{
  "encoder_arch": "resnet_bottleneck",
  "model": "spectrogram autoencoder",
  "dataset": "notes from a synthesiser with random patches",
  "train_examples": 78125,
  "n_mels": 64,
  "hop_length": 160,
  "input": "log_mel",
  "win_length": 400,
  "bottleneck": "plain",
  "downsampling_factor": 8,
  "encoder_norm": "batchnorm",
  "encoder_activation": "leaky_relu",
  "encoder_channel_attention": "se",
  "encoder_depths": [3, 4, 6, 3],
  "encoder_kernel_size": 3,
  "encoder_stem": "single",
  "encoder_avg_pool_shortcut": false,
  "encoder_dropout": 0.1,
  "encoder_widths": [128, 256, 512, 1024],
  "loss": "mse",
  "latent_channels": 4,
  "decoder_norm": "layernorm",
  "decoder_activation": "silu",
  "decoder_widths": [32, 64, 128, 128],
  "decoder_blocks_per_level": 2,
  "decoder_block": "bottleneck",
  "decoder_attention": false,
  "decoder_upsampling": "transposed_conv",
  "init": "xavier_uniform",
  "residual_init": "none",
  "optimizer": "soap",
  "beta2": 0.95,
  "lr": 0.0028,
  "beta1": 0.95,
  "shampoo_beta": 0.95,
  "eps": 1e-08,
  "precondition_frequency": 50,
  "max_precond_dim": 1536,
  "merge_dims": true,
  "one_sided": false,
  "adamw_lr_other_params": 0.0019,
  "grad_clip": 1.0,
  "ema_decay": 0.999,
  "steps": 6100,
  "batch_size": 64,
  "epochs": 5.0,
  "lr_schedule": "wsd_sqrt",
  "decay_fraction": 0.3,
  "final_lr_fraction": 0,
  "warmup_steps": 300,
  "weight_decay": 0.4,
  "adamw_weight_decay_other_params": 0
}
Rows from block 8 of the encoder of a small spectrogram autoencoder, named by matrix and row number. Rows with one number belong to one channel. Each number is 500 + 40 x the weight over its row's rms, rounded and kept within 0 to 999. All counts start at 0. Numbers have three digits each.
After each channel's rows are labels from the 100 clips, of 14976, where the channel reaches its highest value: "responds to" is what is common among them. Only what is clearly more common there than usual is listed. The data: notes from a synthesiser with random patches.
# convs1: 3x3 conv (encoder.blocks.8.convs.1.weight, 128x128x3x3, each kernel summed), inputs 0-127
# convs2: expand pointwise conv (encoder.blocks.8.convs.2.weight, 512x128x1x1, transposed), outputs 0-102

convs1.78:517472501516529546512454495539440519482460402502521547479531453435455518459511458512511421429502566457421499467505506502471521505492528510548509577515467558499524445447520482533389462539500538535521540518490446456536511435496540450575538503457510455464489516468498475386567479498531421558477496560491496533493469568517460475538463515558493544440520534475447546525502528483475509517552
convs2.78:472507525551459500432508471415548517561455517418456515506440511512517426499488491444464565469548507478500521475561492394531447512602511487502496595514494474461510499545415428534398493520504522560468518500524529523537495540509486405435506554541463577489460467520500489518579520492531530485551461494473523480588
responds to: echo

convs1.19:520499491464561506589424507515521549473477580464470535475528474459536472478521499539500506530498529538473483510502521561444559406501502461480510532521525515522388522482509499448510506494479536463519513455496542508485527482526447544438444509494549419576495477482458551585398492490502443500494507509462498573518501539504473455557484470477556452517570524555486509506451428544472549437588
convs2.19:490487520475521509455502431500489520450469501497463480540512480493488437447524532450531565494465521541449446495519442484384452506513497550478487494537489487518489532501500571524498569564472499553464469424481509509451482548478533484599534523525527434509513499521453482530475536461542567485500590477459542568468
responds to: echo; swell

convs1.66:478524500519549509468489548515506530456462404562471519496548488481501520456488510383548466496534481513529535517478556506492526517496497501517516499527487371480508500504471475481552606533555474468527478461525505543457498468488407568517508529497488507486449563455555510463582520512488479507459562460528508486479513538530496490511436529592527550479535515489532525522447454597516373501479
convs2.66:548554406504500522442449479493492539484474505508475498456557483504566540525493546473494537552540467484492503462489455397523465522527498501471565489546481500525486511579473497521454526470499486450489587511502443393468456491490455513460468454519489463484521516519484390508509509563426509543542440418512471484475
responds to: echo; swell

convs1.85:608482540500498455462511482551567533493515498543498520469566500533431434511533538474513482466475537521555542518528498482489515500508478504538502485469537436459496481493496547499442479495526571528596510521488475496464520466468471520562497407548509545487521441493538473582532450489568447493482501606511486408478500562521517476497488523537483506434401546516546487523533540486559468441593
convs2.85:559620535495530485427501482484501506514495527463494384472528474494536503381513506546502492473483468418574493507575471479510538531501458534505482525426463481439448527523555429525482448553443456452558518460499437485545472500457557489477529492533474402511466531525469471491513553485497481482438493470450468525522
responds to: pluck

convs1.101:453550532587533533576521462568483473512416504478432502526517481527507492501478441537517469478549509547493485564514560500459534541544500510491538454519493508528471556487482456562452446515570496515504453448506487560467482537513518509513525583514480498471492487573510519504522568508462463502451576571543542509512474552479504506546507458474439335476519500480465457469530446443558463492496
convs2.101:511489431564502483440441512511470516517518523456482488453491517427471500491515450561483484542473459474482558528494536494462525536440494528627528483480589547495529470490506532503508468508524472509520448513509476477429434490541506457449534583483451467443481515464496556470396475489518506487551474510504573444588
responds to: echo

convs1.39:591569490455502436514538517503483475524503549521515580470480553511513501424497556525508507458474512479470502486503495495535503520540506491458504510529472503521490477520565504484455492481501561500524508482512484500543482475501438546424533545525516499501605384463518555501521497475530402505505450408550517486591511500502427497533458491491467670500479481522547543496429515530541514491522
convs2.39:488586462451488473364454459516496514522492479487434481523454476523520560426510539453499508519553475496520476535505500507543469495459563497486570468597499520445467525510538465511490464537512461488466508479501515502449447500509465488410512533511462539481522560448493484510498544543547493539460458500509430496500
responds to: echo; swell; triangle

convs1.106:490531497498525544499531414533480495514430595452500502522475474557566512397498558426486531497470539470514489510515456514461528560460493519550540498446511464506486507469488544489494503518573483433495462436519556547480528556445409491486461551472521477413533475548516534535417519549514492484443433512412441574522506478502447468485535448563533486454442516533530520491538490482543510490485
convs2.106:597461437462566459492503474530486473565478573425514507499488485488496534498489473484494502522465524539500563515447531526512534491509468522510391502501466457516457513486593493444519478535447539553417554497524469518496506548461522532490573438540506555554524475468455518561498540526504523511520505496546571475563
responds to: echo; swell; triangle